A small image VQ-VAE, trained from scratch.
Model: 48-pixel images, encoder depths [2, 5, 2], decoder activation gelu.
Rows from block 2 of the decoder of a small image VQ-VAE, named by matrix and row number. Rows with one number belong to one channel. Each number is 128 + 24 x the weight over its row's rms, rounded and kept within 0 to 255. All counts start at 0. Numbers have three digits each.
After each channel's rows are labels from the 100 images, of 14976, where the channel reaches its highest value: "colour at peak" is the nearest of a few named colours to the mean colour under the peak. Only what is clearly more common there than usual is listed. The data: flat shapes of many kinds, plain or patterned, on busy backdrops.
# convs0: first 3x3 conv (decoder.decb.0.0.convs.0.weight, 256x256x3x3, standardized in use, each kernel summed), inputs 192-255
# convs1: second 3x3 conv (decoder.decb.0.0.convs.1.weight, 256x256x3x3, standardized in use, transposed, each kernel summed), outputs 192-255

convs0.74:113157124118148144103142145107125122115150148149145179123126129132088114122147123145161125112169124121093102136125133100105107132135094111145149117117097142143112118137117106163132092135109117
convs1.74:119132153123136139124138117139065142129163133158119128103118114104117136155089075100149169129156130100111151111168129122094152158168115105145151138129107166140173101166108160159118134138116122
colour at peak: pink

convs0.66:126122160118139126131146113146147165112146136107119106125100110147141150127121117118184151162117149112063144118094127124159124116144134119133104177172151145157141125092125123114141112115117119
convs1.66:138147139154130144138165105146122106141123139099135155125151146143189113115105119127156088142130143102159179137182146118153125085152094111102169162154113159140123130183133137117130157105132078
colour at peak: brown

convs0.249:115125120132149120104158113122136148176131136138138098152133142127129142151128142137113101096044116125177120117139113145123163106130132149160121107151151150134145142087159255155130133129121145
convs1.249:110131112115146132128112112132104109113131122159172110144149129143105110138135131105161154125124153104081088138128145146109127150154138120174155073134127123129143180087117002165124118144143141
colour at peak: blue

convs0.108:108133099082106159140141147175105153109148121144144110148109127092170113124127103137148084086160141143137144100125161101162137159124132119130108129138112151113126119116173123127123143080134115
convs1.108:138136088105088101099118129158116124148155109124114108095106111159116159123155112104156123136142098096116111115135070123175116149131107116105127108098141127100146112131128126143154132121114129
colour at peak: grey

convs0.127:106094113097117100113098104074129131114123116146127102097128141146138114141099134123109168162117091105119117170149087144107127131142099176164157142136139131149109162119122176181126132099125111
convs1.127:080103112143154129163122122154139110169104112106122147107136121148129131122152152158133123131163101164126126076175118122098125137187136131144112111122121165101142142121099107169148132166145142
colour at peak: blue

convs0.210:115145158156130189120132075092126158139161141174122108155122104118137139127146133143129142121125141123154088126128116122130133144135095138142113156126154116141121112125114152145130118121139097
convs1.210:102140095143114122145074121147138066150163149175109113128137167096089093130114132131109091074088104138116098147083108153130126135090140149108165094135108088118087135083136139101117144142110160
colour at peak: black

convs0.29:086159103121132107129165151109092128168114138076114154143129088088147125129143119148125111133160105118130115126103156114122067116126108119115140156139105138116094116108128173154125186118148125
convs1.29:128143169176144168106119133132129151147112152085105108169120173118104109097178147161137103187089111113119175092123145136156102139126153123130101104127159123152097105117121118157124112113083091
colour at peak: brown

convs0.36:097114133126131090158125134168117116152134130130111137133161149112105152101129121164152154124111147130091117102098130142135130107139127102119136118113115129155143129108143102130138124097102123
convs1.36:118125125152134194153132121127099171118147114114104084126103118153103097173133082118095113083124167116147165147053085131135122124129141144139081152134173160144121141149132137140138144169146141
colour at peak: brown

convs0.119:142125121191135138127128161171135123165101100151148151124151141116087130137130104119119103091119144133172087080137102145127165110134130184159164192148091113124109064155168115142120157158112118
convs1.119:139128128135123117133155107148095127083132151097135134136134126152101157151147122139123086126087118112074100108146146113152134129118108081156168111145188100124193121126110127119132123105096122
colour at peak: green

convs0.80:121108118162127113117133143111143119150119157172068161130174050141100170130107124126128131117129095142167116133131122133125132093140119169113123151138159155119127165101120119141122103152130104
convs1.80:122136097122130144080104124125137139132083125133111141126123116156126124149145133128166162091165159146111141140118130105118163125104133125151169103155102125126088177140148120170128138125120104
colour at peak: orange

convs0.137:130092157101104161123129105102136117158101098097185095127134108135127120119112161118140129178117107153151111132106109135100142104142118171144138078110149143138143126119120156142136130108138092
convs1.137:121107120105167128131051122127109114122143145116110154143099090138119118153104123087128126175124150146133096134100111122097094100162162133174104095128123125136117138131107074115130139119124124
colour at peak: brown

convs0.229:133129137113119121138107108156118133108143141099161155151125155121127122105127158122144109140149185119149161152161142146136199088108166166147148078110100134106112120141122148098124092122138155
convs1.229:140138117095116145122109111112162110098130140086174105112116123098115134142139122144117157113158134158131090141164113117110171120090099126145156126118147144120116081101125098109123114118142137
colour at peak: purple

convs0.170:094111112152146097100153138095120156148154159144138168127088133161126096152169138153107120141104123154156144129173091116121107131170113121133111150106116101156105156143157099116150102155101098
convs1.170:145118140059129137124131105138132109139169125185129103177105111138128132095116150113124157146175162091124095156161155116094141129116120147153087126140125127133113139096096121118128112117146093
colour at peak: red

convs0.63:151154158129155146084139165103129169172156177128116095103129116136093121117116137140155086083145137131168148114133127124142128121142154127182128121131117126158127143120135127120150112131113101
convs1.63:152136116165105122143088156112130096143140125132090136119171144096127009138097140133094145043123158120118096122151137087158119102122139142146148139130138120132089142133116136128155134121096166
colour at peak: green

convs0.184:148165127141097136168112151114168119123159162144116112164136151125125072137155141133097166119120124111125107129103099152122105099125098131121072119121111134139090099147143115121114126131109135
convs1.184:145146119111144118134174119145123130096157113131095125120113114173123168143144140114073144148134154144153112158090163095139091132119132144147110168096147179118098144175117173112077114138135103
colour at peak: orange

convs0.120:118066140145141060128129112140132135150124122117121136129098113144131094136102140118120114134118151115112151117105088132109129113115136146100120144134095109110159127141122108108115091122110125
convs1.120:115105112125132182150136158152130096102096132093075109130126153133098143095120151129153111108133116191117138118129156136154142154115133123118137121168153116098142121133133159127122156096132167
colour at peak: brown

convs0.117:130061110120158050104126108116157118113107103124112128115127109140119095147114140108115143126070123146145136127162127111148093119121117135155112070146179115152144154149120133108108129125125131
convs1.117:123157080175101108094134110113140108150136138126100159143106152074137137122142115145145105114113106119119153117145091128161124129105152133117113069127066069116083119112121124126115150145113128
colour at peak: white; pink

convs0.202:210137106119132111131087198081134128099153124122131113129118125110116181116118160116135160175146123119117137162115142141124136112130125122149113110174142152141125162127136124105139105102128156
convs1.202:137137156174132154107134174130107109093129129122109130104158120052122095148099136146143117128163101152120128116103140119169126134104120126116092126134074112116095106129130154112105139148142150
colour at peak: black

convs0.186:101167126120139124108113143140147130139125161160137134078127135142119093134113140138166139156122170130122091147122113137118149136155103097151067109146126159117137098107140151117146127101164049
convs1.186:128101137111125103141159134115118156126112100185139113129130136117118120125132123140147133139117117091130120091158168123126134161143125120118112154105138135118142072128109119144157144124077087
colour at peak: pink

convs0.79:097077124148125138123127116141150126118113137118182126099118201156122133109125080126130090105126115090143108148111121147085235102117130153081116050104145094095160122096133141142085113167113115
convs1.79:119121113098114113136110149117142140115099105113139152130124023117141142162141083143134162126119141151121129103122100134107228145158133086144091143132091150145140118149140147121112136086130153
colour at peak: green

convs0.104:115139126108136093153119134107115122129143134121155112133132123143139166134093114127145153094094148120130132173111122152130115135139120149101156126118148133144130092132121103139145162110121147
convs1.104:131132114131110166096108111130093121141145138111125167151151186123116115118084087145132118123125154150137142100134153128125149081120135127106152124117110119149116090146117151181171165124145139
colour at peak: grey

convs0.250:140136120162130150117124108086114107143137134126087097133082103123107126149104136113143147094124037113188158124149144134137130127148127141095125116114141140157100132144148144149153134140107145
convs1.250:156122122102120112140145100134096149120145115136109120125095160135128163093122107198150153121144142107130125131147110121114135130117119136176166087159116112125114116094137094135169107161124152
colour at peak: orange

convs0.130:095136176084140136123140144150154117147151119121109071148131133119129142090141125141132194124194110109111139114173139122157143120124127102133141115125115117123152147108138119110115163103154126
convs1.130:096103126173104130124089128115134194131127111143131170131153157122113101158037139121140100126172133110106129131193116101114122147135137132151181116140138089109148193145152119088107090151117129
colour at peak: white

convs0.123:111095101134145084124136143113109138151158124149084104119132098170104110104128134158133110121098093099124147128121113135121108104133124165105159089146134132126087156153139112149136145158198140
convs1.123:131138148112123138131089128142093146100153121150100199111074169138104164123134127141166147101170132142099120117079118117160109124105108124144178120139138122096121125127111073211102132091088144
colour at peak: yellow

convs0.153:121119104131155142127149108110081104113125110143171150119145176075101105095112126139108146102075130131166137103108117131140150124117122132132096067139066127120134116092116142115108120117099109
convs1.153:089130167170115138160124135153104153132132141109169122126116113096088137139114115125111105134098117114115130140121180141095112122115131138115085159110180142117161082146144176105128147132121126
colour at peak: red; white

convs0.84:134119123155122108124137134107135137141130145151175141109168139120101115119112128138139126188133177095149115157154105163118091126127102129098095120121152107132138133146114078151130125140103125
convs1.84:136110109082151154120147142112103091127110101074142153131120132112136120103160160079140120139144157150140119104192125118154103129096097115166129137078116111124112142147117147161112129116101127
colour at peak: red

convs0.76:122166100128111164120141143091184141145145145132096143132121104168135148122135095131124086104114124127137117169125186081164078170140117114139151088131188102131119150127132098180128112112108157
convs1.76:146141125126133087099109151149157135102126139134124111129103154148165109124124117161113166126094140098174178101163099162149112156129139136141110169139056137102114156200135151150149151155118121
colour at peak: black

convs0.188:161143136138137120132108113141139119138104115131093101150120109113115075116115134134132120116147143129161108107123146173137094155137098131101115154193097144132119131140139082103116168122131155
convs1.188:150135129128101158150101113137104121124129129094086127116134158099116148101107095137126139112108127118150150141104121097101117128137113133098137149115130107122111110105133154110123144123134143
colour at peak: orange

convs0.146:170095088146112089131156144115133139094135141130145167153114163159119139139105148116145084109188135126189152135145139108122176133139118131114093141129139110101135129109126095142126134145133126
convs1.146:145126141101151124129134123116150145109151113101132065112116111128120082154150111124146171134148087143110073145188127147129155146154138149127103107104140159117102122141151101127104114114133112
colour at peak: green; red

convs0.61:118103125140114126122145097131143115113121121124191132151118147128128127164138151127125117129149187098137151122228124085152145162109133120088090116145120114118149125137110076124106128093113119
convs1.61:129117128165137141167151104145125125072140140110158164109136122144146127109117133141123115129115154140130128140255128106144134164140108123112090154127171102140132131143150138118157120133113143
colour at peak: red

convs0.2:108111137136118105128104146158132114141145132109182118136113176146150123109124092116139133128129148113156120113045099134109144093099102114125095000138126132117080075127095173108106146083103100
convs1.2:105145133146148149117143130131148141128115146088147094115137114126115142098106137136130151120143105122110138159153162170164097093107141198075163070118103143126071077118167160094100154179184074
colour at peak: red

convs0.52:112114138115136159124146141108080153118137159120127125155127100104102045129121134133143117093162110135199148155172116104149126125132149138153127097092110141137117155136141130168142096129121122
convs1.52:148117105140100103104086132148127124124146094137123128168123144128119219162138162157104149123134132122120066118164127125146164141118130139148135125158115103122088149121134123134135122157143115
colour at peak: green

convs0.217:157156181150159124111140123125116127143167129138135142166125104124130089152112132150131148191141174105125109158109121117124123129096143164127153136114126117119112105110110118143109122144139137
convs1.217:124131101126110077172154120149125090154118141148102097154158185110132136100096156143102088174135140142142104135106146117095122149091118114118136128138174066102098118125171142108148139140126138
colour at peak: black

convs0.248:139142095094113155129112149124073149119150128109178099126091191138131098141140121129152097126152143123166100122117158180118093147139127166117130129119136149145124111155120144141156124120118157
convs1.248:163140124088121112149147108132144128105160097115165103159142047111109146125125114069157179132105118104097124089180115109135116162133119134129112124134073105162144164174110142146129097119130142
colour at peak: green

convs0.18:104108108145120116122105123134111135082156137137128119121106099136091133121140093168147135118138104111068118148171119144130131128158149089104099044134127137133150168111109140153180137139110108
convs1.18:110103165114135117153169127135085132095118124139160206120144138145107128132094083111099110119116091115077133103204134116159176139127110096133130150123093062118150188129107113161162128123107169
colour at peak: grey

convs0.78:058110130114144167113210101129153139145146137163163161151106108140123145121136128142116077147164156129095110112113122140121109122163124098116124140139117126114150126133127132064139130157105150
convs1.78:155133125092118086114085116134125093143156141082147128121140183125113129141154138144155133151131179116117123152133096148128141129180116115156143110162086123116111144166135125140167139088155130
colour at peak: brown

convs0.159:128112124154129137121164115105129093129099137161143156120175108115129143155104128128138107173088136132142183127121105110139110103166133120134130127119138131141170107107155094143150069127104128
convs1.159:144139138097130109125130126146140165150119100160150106180054128111119136080079120109165126124147119091130097111130139107138097119122105115119144141112108105143175114109092136108113126107122147
colour at peak: yellow

convs0.47:081140114158131135117117083125147161146149155097102133152072182132130143143168140140114111146140124143086159124162111082133130141153124129092151100102132106143146150124129079159156128134144156
convs1.47:122126150086149116120185100132161142109149109146111138117133116143120115096163138112110110134118143109165100141153146129108119161159148148112112166105102126121147127116148132135148100142156120
colour at peak: white